From a checkpoint of a small text-conditioned image flow-matching model: 8.4 epochs.
Rows from block 6 of the denoiser, named by matrix and row number. Rows with one number belong to one attention dimension. Each number is 128 + 32 x the weight over its row's rms, rounded and kept within 0 to 255. All counts start at 0. Numbers have three digits each. After the name is the row's rms in percent of the matrix's.
# q: cross-attention query (model.mid.1.cross_attn.q.weight, 192x192), inputs 96-191
# k: cross-attention key (model.mid.1.cross_attn.k.weight, 192x256), inputs 86-171
q.10 087:088125176134130167156076156143114195163109125145109153091145163169138166179140131138083138099191122122093128082085134142167104100077089168140116082109152104122043126156138122043092097108123128141100134104077121179161092059144154159127110150127081147198096128147173161135130128135119167135
k.10 066:141069056103069098071157145109105149147169124148061157164148139112140170097085176122152121115168212178166136162139144104138118150133127147136086165124183117097154126191103141183111105132173184144134095131113110133127102101173156214086097152171099098109135168
q.11 100:075114169120119135177168123162109145155073162114090173220112141141119184143135111144125160161116120117182169166135155174124141140150121145142099109083113108121117072061118131182123103107140133063104144106117146129154108111124115118084123143131151133112055074184144083133149204071133177140
k.11 111:170115081099113065143154130118145123166107104178140124170170131157134142119114165170140134090165244135127134162151124149077126118095131155150118156098169157087128131163092147189119107089131206077123116110154076081131111166123110206088172106129123133124121203
q.12 105:080119154119120091165148119212126126153100155117089203151147186157121183168136128139079176171096127122153160164116166165144131121142140122134112104108126125093116086057094142151148124115129124076124135108131150144164098116101121106126147153110104118137025043145139076141194207083155144135
k.12 112:151089072127113074109153115102163135182095083130125164141182149135124146118121165177112122070124190106137112163160170146067134133109096144133082173068183138072105122128084162203113082098134176097130106135133063080166117179177105186091166119108144101123099203
q.13 099:126122118094092169079186121055107141133134119147111127190109088100132083114135140113159100164134132096157106113148084149097131101144064224104122116070127062164122150149181089102086095123171159136098154099096100109126178142181118231105134116146182118147162142166174126123039124118091129157
k.13 105:198130150082106107139153127132085125135145161184153074172104149136163120091098161098155161109214203180105170124119091109159085143094108165106140171154103114131175116201171100122104146165142176095095135080171122145118103106102137156101135135188087134125148170
q.14 095:096124151149137066159128115194142116136100158119125182140152168149114186157136124146090175154082132126132156178121168146119134155143162073150116126129117149077151077071085152185158139126101127057147121136161157139138086143066127054119153150118108124118043066123116075143217191098156134117
k.14 092:152117077168135087111125107118186133174089080116114171108199136136105125132152143177092095067080156078152096157170169162070164130133127118141114120084185149077095142096080158183147096085109152109136142145114072077160136173183092139114153086077157119139096164
q.15 110:155129084137121179112102150132147124135149071113158092075141118130142032090122143099122094118143107199128150078107116078132107113094109169100114135137168157128150169188140109052133148098143122197123105102132126097122133123148124176144112117166122103134218194120087169083084087156114055128
k.15 125:060100160122131179103121146138123091117152156041142118093050092103148112116126103083119161167102086121127144123104152094149096143144156145126141076154088119167138121082167110055115147174151059168116138141142182148124144106117181088175146148106096092114121058
q.16 090:093106166090103105117161142103122147151093144142102155176112097163112190141130121096110132129134130090137101159144131163134139111134083124141145106142115073118075096111165118170134134137116135083124152105103149132154122122135115115090138132056132148145060082170184085170144154094141214119
k.16 104:184134100114099068142149137133127162163102082228116131160189144142138158144110169149178089099163208172127113144159101167130150133111108132133122218083170128102104133180099154191134064087106206099169112150117080111126091132122098208103118139153137146119131184
q.17 117:173105103098093185094117142105153125154126067130150087088135059148107059064135132081135073112153103192124123069134128078169116105109088140104121105184167130138121164203173110065128162116121116198129106089112126097113151094156121151120115103110109117130209189143093152094072077137115127121
k.17 119:067135141120084146128146173153134109123142123114145104090085093105148136146098126078191131180109096160110140121118100130162087123129159149110154122113107128184099114117158118059125116171117081154173119181145164170098106108064161116185130185129114122077109062
q.18 105:068127163137123081162118128219140148148115152125100200098154209164139202191136136148050182154126144101107155147075148153159117118112137115141131098120136129094096100084081154126147131121117129085128132121125147174161096111106133103141145153106078124170035072112139111162214170123162141129
k.18 104:138062085138113105073121113094133146170108071110090177140179148116128168116114170153100092087117145117166096155137198135112141159137084124117068179082187108077113115120079151205131068104150174141146110141099075102192124152209118174086127137116161098133116179
q.19 110:117149167142157146219073147211125173157113167100106142087164177154091190161132103171101183120155114195125174097119179143180111122055175098172113093099110171090082121116082129089111104124081078140128098117139121157134072055065163057130123150157063144129069114140124149094169181142108102115
k.19 105:116103068118120125099148149124179124158145161044089164102113089115100100122120129164051128087067107075141122132165223110050126086139148124149101034105189184105129125074129117157114172108123086133119123133150125112109166205158136101158178068085112098073106130
q.20 104:089155172178170113161077130099119180108125194150123126126126136118134231166142099186141160107178178056078112132107129170123128150087144110186147121063077113145094132125089166150069069158119142089131129163108092191100111108117160087125130142146105177147093136111160178169144101149118170140
k.20 108:193145115125144130119104113132093151108172166153069118163161144148088117104140132133083094113168105137157118120122142123162173123148135073141129072206141107098188136179123101162159216098118177130119150068090117131112142095178107100095069075163124166160168157
q.21 101:120101104093076110059235121099121092148119109129120165220113081124121070097123164095128114182087127113176116167122116149127160112186070193094106131110149071127163128114175113156154154105174153104124162086119140084131168174175076201108134138100163085135123101167147071132102155051142136149
k.21 109:178102129089107093124148135131109117180090114190192102148135145149168144111109175110169128099180227164108140168149105136135094161082107173116121205096128102125107124181128130136104089139134205087135115118154087112149098130120130202101165159140117114132125175
q.22 099:093130159137139140143085149131130192138104158152122093067161109143090180147174089111115118091190125140069140101118125144131084127074109113194149086122122127109073114157106118105023080142094124120128132119124117155160099079081198073114172114115094190141087143151151172131123140189096139112
k.22 086:187183107172090092136161136168170158129159112206000101114190133101100080122118138133146124122136122144131099104160100167134166118167120088145149118130140144081173135148126110129164137129112101120140184111106097115070130112111096116172045065177126133121102149
q.23 103:101128149138147127144079150135130179133101156145132094059165113148098185142172091109112114083185123142064138108121131140136089141077125092197154093141132135105076106150099131112042087148086119114136131135133126156159096083068201055123168120109091188135083134137143167141141140193103144108
k.23 094:166189112193096092143154131165181162125144093204000119110202133102096086138129124143146116133113104131134091105168093177128176113170121078145154125116140146080147141131105124132165120113102086118153176128095100113076133116108089116173043067165149137126100133
q.24 099:118160150194172116129046146121138177109150170124143111062157169120143155166139118169111135115166169090035140107061096121114108120074125149159145135062114147132113150177096146098092100136141146144140120150110102191095108127126159118160135147159109152186143181106133184144122081182121089126
k.24 106:140098140136147166065083119145098121112171179056081114131104111119097103101150101101063106125124079111160116135111183107175154163157155089137127063213120083119192134135156086121141199132152124179099169091088157136147168075184167068134077093119108111160167083
q.25 103:160150124173184106165082113164136109097136116101137112117106153115155129128085144165149152086108124129136130145136168103126151161150202063110111183157113200137145123099088164152200157145146103141148097179140133144085110139116104074157073148149125120096146147101076124114163108115158120130
k.25 113:032129129132173178134079131113130112083123163056155150110086094149114144168170065152087121179078059080134123138109147122109139100139177123152120076152122147158112146074119137105134164101129084165122105134115183127129161142139157085125153138068148132138150074
q.26 120:120164138153158067113127100115092125083155188140112132127102181090181190170126118163134141129112162024108091163124093134087145143165159116133166167100094114163147097088106156194114099165153148088134157200128107180145147173131130128143137135127155150122085101097173129193156121139156153153
k.26 112:150158167157178154143092085102085152066117126173110137174165179144115130123161096150104129149185090131136122091086094120163180134132074083122116168179089106104161123162100138155143128112147144132095121073074132136145141088153090125088064122173169159203173147
q.27 104:152160148168194124196087122167116122112130165084128113129115150101107158141102120191164164089105108149143149132161169127127142143119218057149117168131092202121134128097082151170158129160108072131156095186158118136081103122076133039139079142172119139084121139119091139096158144128124104117
k.27 114:064144119128175162150099130126156116105129182065142143107091085153104109165164069161064126134076070063124124128130175128087142081132166119166126044148138177137121150061133123125131182086114091138107122120145175113115181169125136072153168088063131135120147079
q.28 101:135108125120107184130163147163142111170099101103118132181145086146069047105118159103122133162125095197159198120116148120146129109122083179124079108120154139105133129163135108100157142081156114134119130042117158095111105110144104138109109167150128097125125150208102075067089187079121100124
k.28 097:138084095087095087100151156144163082190111149095178100115103098141137118116114153124120143079113227110118132187171176153076077129089185190145132107114175149125118134128148116118105136115139156105115148133177104093141147175129178156132222115062090074080101134
q.29 091:110098124089070129061179137070130133141121119170132129139134074142106123115161117068114084156144136097102099127123081134116116107129040177134150083131152050131119129166183111114084118114134181107108167086112133117165152136152134169106181111082144136158126122158179116157087126129116158139
k.29 100:211145136137088078130163123145117154153120080228108103145189169117133128104105178106195120108179194183125122117144074153166132162117089125107146207115128099104134119197121129140134077145123172096142148132114078126130087090116096180119079135185130138135113175
q.30 110:148124114127127126110161108121130082125158098109124158193082150107165085116076166150140149156073140109187111152136129107132182130177139150058112171127127128153168146102151133146228171122167135141123118137124126110093159167185051185137070139143156061126177123116111093130127113061161129143
k.30 110:076078139067163174114089128085066113111121160056253150141062116159154184121134120120111127147135124129133158148082155080136091141096143163110097122148119103182101118131139144127099144136143163148121068134143163147173120135159163137075196191095114130134165117
q.31 091:110150155172172108195050124204151153121112162117136139079154183149118198171146097164103169119120128140101161134123169125125106156096175048159131120145106175088122091102069153148134116139086113114137093154159140149125062094056162034130147145126088151121073106103101122139204154151139111109
k.31 088:099123094189151124103107122124169126139139105058076177099161120119095107134163096172068104112049070061159096128143179146078173101162148094150128062118164150096121135062102150153161145087107082154128148145106127103141158154171112076152128086069145118127110113
q.32 069:189114126119105147114143120136130126095189081099096158108165157126171135171134097169149128119108099140136073099131130098133077117117177143123106120129133143160085206173175159096141147149092164128197175112121133114147131136114101121123127098181157134072139165095086143114062143093128127177
k.32 041:158072100073156103089142125145179140123102158098171164139127130112112076069123121161128125080073172149132171048076123108100146186157080155148089028106143139107106129142115145163102159141136177131146142107141135108158113110186035143143113080146143159137083214
q.33 110:104104174122129136155104108136130159113173110091122130121146071161072119110138069165130149125117142084107164091120101163118193117122104117075131121148106155149129171079154116069148149160045133129112098111111110128130149100087142154145078087164123136163213133108072096142127085126163140204
k.33 115:132117127131105149115156119102113153104157120048160191161147126088081148122116154108111086064086145146140145092145170131147145143107150127049146116096180113187100109125108132184118142129061114123177132183112125215118069116173112080095166188099136109051072157
q.34 089:128118100106100131122134130117106167131131147113155125098172197162196146129140138145109113082127111170121114084126203138137136145072160101116121131128148117100091133101110109124120116078029093142125144111118146158144074145130124152132140167151076133112139083065104097154099130050130108135
k.34 077:181124112124138145099150094116175148190125158077132175132147128125106093109135191160070101031077166073120136100134207122057124116103107145121096078067173158112115107071123108142122139124121148071124135103151080138162143203179077114112190085096134105103072218
q.35 100:111156147197167075160072167115115142067151176079117079133138092156150120124134188109170080076169106125112127120154185115115082167127093066160094169138154140063139131147080141141150144103135099163101108162180145158090088098110142101138134148133077189123128133093116088070122104135129144122
k.35 099:122183134197114122124129133158162126153112104164000124114202121143110140174154138138124110132113156064140043160181128202094170120162165063145134127109137107097148170098100138135143127052119123097122143121076113101116187158133119128118119097102180110132139087
q.36 084:139096157116107137139119103174123118119158082092123182129156066140052106122125071161126152143113142102123130097107093162119168095148132132089120112152100132138152177106185124090160166178060160086150119091101133104134164126085143128131098094192139096156166139113072148150140105122166137201
k.36 065:123088107112131120122149127121136127091141105067207178150120143101111094123133100128141098104089125191142180102148133111157149152086122166087153133108149139165073112148106136177107130156077124139182134188122128183105042083140111113149153181119109132105055147
q.37 062:154126126124122134100098160185119124167090113121111133139097130136161112155113163182144153111147146153134176103139144126146119139164128101148104077153068134120137088123067083137095089045131140162133129095146153129109133134111118089120178138047117164131108129163150145129122110143092148083
k.37 040:115179150159124143153135100119160085111112159106126094112113133127123042125133128138092154134125116092126122079105131144108103077128088150116169124156102162091110107141143090086122110136140091175046172087150103138152197131080126132151089039163154090139140101
q.38 095:108100174108117146121102105142129137129145121107147158137155078163064131108127106148104147117118163097108183082115135156127208114141108121078145110160089151145149129104146089081149137134035129129104092095099130133142159084111129130139098106146138108167209102092081096177142078101172148176
k.38 092:129118123118132154126148123096121147118144142041188186165127135102098128129131127130097094052082135121130154115164182129112144113076138138065116104092190135186081108112124122184104153111066114102151122165134134201120092154179125075099194164071127112049080179
q.39 114:086111155125129130148078127095105168136149125113147093097143127167147120127147093149125155087130116109109176117129131155114187152085122108091140107150106183144101105073123099095111118128071095152110106119126116150128110102086130184151094103110124135138215117132099086132142121141147124150
k.39 138:154099138133075146084156124099099130156173140065131149167133136080107156108076185098078115057120140121126122120139212118131096117127144121052098110085168099172140076098137095162127148136109111113137148135131116201159117149169139077080147168102141070054114170
q.40 111:117156151199168071157071168123107144066148176078122092133144093158147121133134197110163081071167104128111120115155194118113078163132100059163096167144146139065137133150075136142156149103130096160099111160180155160094081096105137085135139149133080180111120131087117092073127102135132141119
k.40 115:122179129198116119125133129157166129152105102160000126114201130145111134176153132144123113131113153065143040166186130208083171118151162066149126123107142112097141169100098136137139128048117124097121146121073106101117193164134123128118119096098183109135135090
q.41 093:173157130112154144092170115160131111132086163159123152154131159088130184133112191124109117153134166145140105134130157087160082111179134142150136150112105094137129144202111137171124109111172150135135145161121128137135147138153089035101182150107150104100058131102173151135112131088089142068
k.41 070:089155115107170138154094156102117118116062148142188123089123156157133119131152088149122167169138089096108122162098087135060120094123094124175070086142123146115078143172135160087099164105140124144060090096134137068122183179142167139139128077122146142145191128
q.42 066:085126121100138118150123120143135157151110094112152137116114131158173067141084123177138111105148094132133089092139131179122147151067165079172160123089175137135139123058087102131117101178056119070148113131109155124124121133104186129163102127108120162127143084062153099137129100090077130126
k.42 043:164111106102122121140201142200176116113182143131089149142132063142090100135126151159118095090113083131107160086068157105140135096107131143122184109122122159120194145081080086184175141148110176092180175097148107131087071121089059142142153152176083122129041213
q.43 083:142142141111108118134129105154112131095183141073117139100195132138128181107161104130133117140145159105097128069114145130152159104108134120074106179141137112120139211129163135114165151139000139136138122104083124128130137126132130110125137133188081121147153106059069143155094088070177122155
k.43 067:163114113110139145089148124117143175172104122066157187125156097125117122110145151140134062046076168142156154101147173120121163147088077147104108115077203149129054109119117129177113113127055169127193106154137108160107100173186089126131190100100132146076063175
q.44 081:073127099147141117123102140092138135128112144144146086117110161137163089141125142119145135113167125117140159130135140124120168167033099116142135120124167147117161078091083098096102105102131080196067101139145111154090124142165147190131117109085104158155152097143144118123165132155123130088
k.44 045:117154145150082159107107187138124096173158154139022088120165099106141168120110141131119138152133178106121107186144130168109130088098144121120115122152130098084157131079134150127154124092139101132126085102126128133113147169128152164104197112111138079097164130
q.45 080:106108111149101104144176143128123176113190094109091110104123119131109119135152097081155115126117123107108076180127090117091111127089087125094108155103168068082114180107174161089133157152122136098125200133146114109111109151124119204108111134169083141128130166180099194146112169153174090162
k.45 056:115108099132098107106122127157115161119149099141128109084119092100142185133103148106183100169121159195140121095144118100201133189141143145156182197162120157116147111145123142090145042180144137229243131210119120141106076083117131172186102136146103163140123060
q.46 110:089118138134145124107070122089140147124119164122154093139127114159126155102137158101121126089156150111109214125129163135121210154102120121100144114144131162114145073123106080117116096077087109176079092134132132152145130084159128128145118147082125138172202077117115059181152091101153142104
k.46 110:146163154134137170127137140139131129166145170093087141137135094132110133149143138134077094063107126054103118145161197152099137065105149105102108097097163128159124121056148089141134165080085112075131127105150148167107166203154134074100190123072131097063133166
q.47 104:134115178099125152103140082172150113122124149095120172154160084135052167116123151133110131148124189109111147089119137130154170102187116129091138136149106104128172180169138100118165137129054160138102091107087131122142183104161119039114137126154137105168146109077095107185116065072167149145
k.47 108:124150113116169161147136132109139156103107138061174196138140110135101123142171105153120083064080120104128152120161144142101171107079124137096124099103191151169058136114118134178101151100048118110154110164136139168091110164175121081102189126077125144070084169
q.48 097:137144158109125130125127114129091150106163158111138134115204165159167191117149153140102112097129161113101118068122198125152148133102121110089119194135103136123109182133123107121146135111033107154119118132084117163128115113108107102134159127151089111115148098041106097147102100069139138115
k.48 093:152129109120122142103145121090128158183092156079174170125153144122112143101133175147083111060089174099132115142164192127056131117095097130107065095063197134140068097115120138167112137108090139091137091135128089147150147213195122124093189111082163103077102169
q.49 069:114148113115107126128161095139105131143114177117119113108147139121100165085162155121132108124149156145111209081131157096121173095142097102097159183135123095122135146119074105172135121082063151167103105141103131161154100118127103079152142203105104146171151067103130065154093075049138107144
k.49 046:119170121118141160130109105080149174141092158098135160122168101150119187169163156161156079054119152107153121097114175172086143106077102153114089159075203180147056104110134109147120115110092161125149092143158099160123151236172102122079198119077161148082100202
q.50 082:137134157131092102150144138177120115093173104080108167120150095122092121149138100117141117159127127109134089136112111128140095105180124142106067143137117095135156175126181159117161174152106136109141152077128125090115165132116114156104133090185123119132119152127086179095112129162169122179
k.50 054:137085087144107085096133121121116128093127065123155127130148151098135112116127094118186122160133141194177126144166092112171167202112118140132166162167121120088123122200105154156103108171113154233179168194082102125108071055136142146151095112148123139148098091
q.51 076:180126119100178164146143114159116132118147073107121141137155141125147144149118106175123143119084133114112058120129110150143098113109175150143115134083102102137114180168152149130136148139096126061204169152099142117135128151099129070104135156152154097047089166083135132144073162075104157094
k.51 049:125113108092174140146157104126173107139100142071227159083087116123102076114129145151083109133087114129094159052096167077106093146133113139138149083089104159164080125128116125101134133167130150094147112121154132131140118141124052140188142144166109143141103100
q.52 109:101153154197164072170056171110111154071154171078129075121139094161153111126139175111172084064167100124110136116157180123109091172119095061154099156144150157074133121136078139131146146106129093169094104160181144167088085095100145123142127144127086191122150135099109080066133108147133138122
k.52 111:131176135202105120114130133154158126158124100160000124121208126136107142167144143134121111128115157069140039157183137205100160119162169060139131126106141101101153160097103133139145128055120123102121153119073108108124187156136122124111115106103188103131135093
q.53 108:098124144152131102186085144097098180101186146086120077090160142173166135115162086147154128084129094112116129104130138153115137156071111096102103160128126166113096176078127134094130150143072092151118125148125103155109088139061144194145111098164078164124172130115089106089121129142137115151
k.53 111:153114143160061133072162115110124130181138096107081154132176129095108168096084216096102107085106194135150088125151180130127127173149136094091113132070153081130141097114098122156135110142122119109165138152088071156165113143171109134094138150128173077095094129
q.54 061:137109079117182121107156118111072141113159143118125112112140140099111171120133107083115132158112178090077079166123098111120120113114112148118088183084117071092127209186180174133138139144124158097160203191124123139141103119131102105091153175138128128106117168174100221130122179146164102099
k.54 041:086097131104130140119131160134123108174113088104170128063074103145134151162130120082114103173133128164101136140125136103163105157154108123150122154125128148165072108128137176074154074155111127149225085186133175131094147130116139155223110183143113163125153068
q.55 075:072131130110148101099202110123101097134058206172126105134111154091115149095127194097116107150108171131119169163117089148138160079200106119133202209125120108125142085133098141189113106145170152107072094188132137152085122124124132048161151194102174123172116130129183109152164110132121101105
k.55 057:083114124127131135148111148129090140135118097143149123094104142193125199211151104128138126150187049107128097201110140158131115093131123142133095195146152148163113137097124117120157063098129130150123083155130134127108169135089217133135098185104097091118151106
q.56 107:123164102179156076137106168105112119102120169125133088125122145124195119137132201092157085098164098142130117153154180099117065166114128099182101152128168130071130078149082138178124121088186096155118135158177151150104087116144134127133159160105090171110094123124156111079129146141112127084
k.56 103:128167136173124115129116129166159111170112119192000083107163121163143127158144127142135139160155141077131062168160113175102143120163143088172123135136104120076171167103126127106156114079165137115098136084107117077130206154102127153133100078132147122164165083
q.57 104:108118143121130138080095110117159093155089152142158128159097071115074112100113174111112130121153172112122221127131139119127186137161117136122151088146123147131191044151103078135122090090128131146083082107137155130144169081180131092143116139069152134178182099135135105176175075116154148119
k.57 093:111164152121156168170108148147124130101149166120109117153109096144126126183157071140120113106139087080102128130152144162123139058095164126115129126141148145166125155073164096136142158078087097094113134118162181161092163165110141064110165138074105112082140147
q.58 107:125164135199162072150083169120120126072147166087120092133126097138153106131125194101166076090168102129118117127160179108114069162132107083175096165138163135062141115154088144158152144103157103156106114155188155150090092107122142099134138155126088187121120136102126096062131114139127141115
k.58 108:122184135189122114135122136167165120145109103181000110111191122155115132179157123144136115148125144075140049159172112203102170123163164070161138133126126112089152182106106138127146123050128132105117144112083121091110188144113120134127106094112165120148149083
q.59 065:120162193146104133141078142123155104140095132147160124157139115136121122095129160128117124136184131132153161178136151098152108149144069131125143132165143161152147065098127112125126109122153089169059098102113087127103188085153132155115129097097119120176139117125125114102191093204147142112
k.59 043:143166128169104113116104141136047112101145114165115089165182176110156133130100097102134155151179129100138083216189081152138152122097133084119103142138118060093179142165139137160086182111115126129103133116093100126108130114143200092056133092114159129116173116
q.60 061:131145074149181138107118154183109106113182118112068120129126101123153114205121119146109151168098188089118136140124116112098113143141057133111057151158084162090125172187129129115135118067160143162143102136167152160138130118173095118082175125082122115147132129181117111116123121162063091053
k.60 039:084156140126116106150123125077139078139106159112106112094122142091177118077150096088144109177096133156177135186123070135107140103112097119132155074122140152118059084202149161111124173113110061175128098122116143121106153148128176149153109090156160166113184089
q.61 104:096121099136133122110082151062141147141106154148160080118103169142180129122127146115122123074149095147131165144139170131126160162063157116132157093128158161117116049107093099130092084087132095167091120133157139152132092115147137175142109166075115157133167097147145087139157139128124117083
k.61 086:171147159127132157122139131173139106177166164135047109136117099141126115143117157135069135083134110039075122119117180138099098065132141106132102089115122119120193134043159074118150148097149122047083144058167145127142181183118112096118153107109107098121143182
q.62 068:111103086151086112109124130154156155137167101091089133111124126140144068205116137161188133121152102144156148151143153069076112118089089098122086057132162133096156104102100108104099123109122141200116130086187124141147101152133082204094116095109101172159150121163107100106136127109144105120
k.62 038:102144118178118112120081106134162103039154147155069119146176088074155168132154118166150111138095219138121127074157091160143166141093169139147188145144134150050169127153116166142104150141157072219140175129105094112127085117135080160112148067115150154152111123
q.63 099:114159159196164076164067163117120146063154178074116079133135084155133119123133184113173078075171113118109130111155177119114088163136088072152094168140150144071139140151083140134153147106128100166096104163177142162089095099104139095138130142135085188127137139091113084067122095136130146126
k.63 098:124186134201116122124131135154160131148114102158000129119208123140101142175151136136123107129110155066139042157183128212095169119157170060141135122111146105102142170104099140139141131049108122095126145125069110107114180157139118122114122106097186109130137091
q.64 095:116125077116102092147184119152130104149122139233153154102158165180158133162114155072115160159107125153093085115099106137149161082155161127132149160184141118127122121144107117139127135122140111131067191159145140101158172124132131191135138137098128157121115099120130153156123081150177095112
k.64 103:095122106137112123135161099110138092132167057142103158123156108113152177131113164138140094154123189157134125106120113109161126144139142128108164174102103135094139124090056178166110088153140157156146121150114113123115085107084076187133168189186092133152140049
q.65 103:131102168111138166134118160126076133139126097096149127129150118135112092121073103097102119082122091144177096053118186135087130197148138067116086120192110140118087056119137123099118154107099091138146139112133136131200124061108114150088117114108137124102124120110162109139135071100141169116
k.65 102:050143155131127136142174141117118146079118105113142154172165129160054143147135106085116131140146167100156106118085101168136161119118124094126096154105118099181122120110036147126102095073128145100121120131059184178121153075163163161085126184109185110122152181
q.66 111:093112151101165196126076139090096113112121066084118085155110033081086151095102092152094117134125124135202202149136070113099114185146104136108104122128104158114151110160172094167110105097149119124126172111116089142092152167137158112118139120130168112062150126127100069110114181118126143142
k.66 112:137157169117139140143184122136126145116097194067161110124090135134087069105131122089098138089145083096155162087112154124137115087132074119083150101155128141184100102163171041112134152150070115130104145143160146200106167113122144071137136075124160118099116172
q.67 118:151101152147109058118191094162138120126140163161116137141115157152134115102177178142181102131176124105091131090165210127163116064148159139152085148113155132190072129031104144090178161170175135092150073166114172159113084096152083134145089161093117150144143142129138127121135048137125156150
k.67 125:075090088118109108114077161083138136132119083136138187158126116082139163145106134149164127140086157193105130146147094126086114169127178163152078143058157137166098118100117203136127110129178090167149101158105148112170066131168166153107115223081129132109110154
q.68 123:145102102117129123090172118078109065160086148200126120134139097114096155162098209121104163122117152203155163160110106140160172151173145127117139193144119194104152133144122095184129100149163109128124126120110126092061130156140178158140101116136120128088096145134139094124162184169189128149
k.68 143:139099154135151151096157084094112094137112084073185163113126167118200123067117148110120141118141118102134170118087142055164101151120036125074098127111090091135113084152110114123128114183123130116096105113137100162139097114148094135125153138199132135170113117
q.69 110:136143150143146186124049164111130172105120122054143121124129119118132108130109083151131114087099116130149101107134142133075124220100104091123134084130120099097130107163130151118109111088067129142135119067122115131138120115117142087090131091202125104127108167129124126125113175096093162112
k.69 118:156165161136158145137090144157112156102114204147124084118131149152085090128163068119088154136142083068116096151128129155113150101125131087157106092185120103127151160173168097088129179079105115087096155062111141106116195140158152081124085061093168134146174169
q.70 110:170105170149116052117184101136124100156118187167109152169119146101140123134144177101153125092152134109110124121138206128144145105151170108139113157117143148192109139072129118117188166187151120118184070151143176143126096098151102151137076159078132146148137109143158101139163060156171148131
k.70 124:075092096157121104099090127089155119142102003128143200143169152091154183137123125152192132139094154136113117165119090141112138174114121138138069158052150119121106113104076214141141064103162107142121101166096132107170083114172145157105110220106154138139100149
q.71 071:168137071138147103122130115134153093160125119166171131140070128147169125175125136140127149076145100137129119168120060122121175145194121113162172168144147152113170139164096139186117113132099080154110139123100147125085131179136140142146083122141183139077064151170087111133135158148152136087
k.71 054:139175147171155133117107115136114079121132083155160113110165206075172101091132103125118123148128102106062086146122064142163121146108102054085114128121090065165125116160145152082131169098093097119063150045097123127120131098123134096141118178176136138163190122
q.72 107:149180151170131130151106123104183166099123140042121140128165145119115091170150089163118146121140174152104123185109115140095106139065109155133156133082075118107181167199116138121112123122068193137159096088119144102122148183098150088142168098206153097198148111138124188117150165108102086096
k.72 123:168122121138147143102109119145129118135139163116104090097149123140196104090153085145136138120131121079167141160176146134139164132114105118159136091170137120032146148140155111142149160085110148137114129077148109067117170156137107124150151004129107133149134106
q.73 107:099132157143128190069072119059131119111096125138121115138106134067150133185112138148192133098060164084089114142109128124103150204080114116076187066085140102119150135180148147157116075146071123125109153098128091158103148166149164098108142077167107102151108218165120125150132167160126176147
k.73 123:171121118145164130150106087146153105139114185131133114107088156147089077143166104158038147141140020104062122144121184119085091093127152136145122077193109140109175139149200076104150187163163094100078176098144090106138144160125124051158055105110117117169127120
q.74 111:126147086044075121146174155109106145123184115142130132104159123182139134078169099126122082153185123081127107079156117159124077089105081171173113107120140079118109139125124125089071127091124128105100140113078100128154149090143145169128172120104109187131075116098134162113088132137056123122
k.74 096:136128155157064119091142144127106133135171100142000128129154128059118125111065173071142170141119159139124099130152092124120127151175127091138101139090127079104160099101141162117136110138167072113133135127082132127122136096169172116128068166153145111108131170
q.75 098:119121145121143147118077143161100129138142102089117131167064149086171126121094084063125093108080085026133089115150124101096142156134159073117170061163140085150131093120164139166155153139105091139122199114171111171191144087138109149106120139061131141134116115127104079170097105125134161104
k.75 098:093161135178112091153121130140147128126085053164141143133169164120062171184145131134122124128142131110069069141080100184113128120142160095093132194112149138173117141134114150111124083096101091097106160190093120166133129105104163104117088240078189113099158137
q.76 098:151139125147131154108125111071125099129093150129126117182070065074111158120143163208133131115127163141147157178136122123111168145164096141107152156070114145105142153120120111165142117166150134113148111113092138144037111160140147088118082144151106115100109194134168088134149177160122169161
k.76 098:152106136133167127080073128141123117146089128087185132119077178097153080127137089124102135098117013093085131152096155106121088146122100112117071075150128095179124125163219062087133184142124083154066164100156137140160148103165176015144066130098131128148128157
q.77 102:126117164210177158137053118158151126130067116084140128139108139095134110173064106111108160085056108188136119159088141091111170189148167073080137120164120157126154097157135148157166132139097118178143148117196156115144118168098112087107109123161154081122176121139109120159168106097199127098
k.77 092:105170119121181150189139117144146135090104154139205109128134109207105132165196075166121080131143108099145130108105143168148163087091144131122181130169119172147111171128083098127119136092065186135143126130139146141104144143067084140120184095110141146137138088
q.78 100:146123163224163123132059114182147133117081120077142137161094137119148096159080123119143131079075098170141107120135188082106162163179171063103108145162146153136126087105119155146199151153120108150163130118173178143129094141107084087105079146152141089121168145133115100140165082075177162114
k.78 096:082159112115167131171088158130140133089082137138205146144142118157094139169181060163127083139108123122116113143115100168111162103101181120127132121144145146201073163147094153114112154085077140140142128135109169139119129141112140126107170164069158153112155121
q.79 103:107126125119144148141054137126126140156126098101114132144109138074169132156074058050089136103080112075139090161107073119093121180096140094110170069159113104145181113197175130188140118103089093163103207117182086143184207156131144153100155098095164130142131073142095121163116124132160105083
k.79 095:127173133190125102168188080152173092144102058147097115095188144152096154177162140137125133125158117069124086127100130188141139083153098105068194182138135159081128144111095114155140066105075128109117147186130075153097143150056093136148136134149178118123124086
q.80 114:156111102125115105114185116092118085160090156205141138111175110159109129163099195120104171101151146226145135130094142155151153138156136126135099201163116184110125127138108101149120115119139096130117108120110146085082131145123171160138113096141141135097094121121151140115180134152183114141
k.80 127:110088140120145164098158103105107094117148092081128163122138134122198128073114134112129129147129145118170170122128130076165142150117060119116097122104086085110122094110066146142121108154142153143132082096108127141122107105154092178123163123205122134174111118
q.81 094:141085164091122109111197122159072066163176172177103117141107122109089152090127183103099122140174098102148170112156143126163129109167169103135093173157137166186092112058142106097162159178195125123137107156137127136140075075135082176139098174066117143073140115139131061127133116151173136134
k.81 089:064123127127087103114154138085138161130095070122176167168157139117121177145093167092179126121124206146146117122092092138142114155107121135088099180048146129199079107128071166129090071112124139126141097182109148184158098095139153165083141206122180115102126145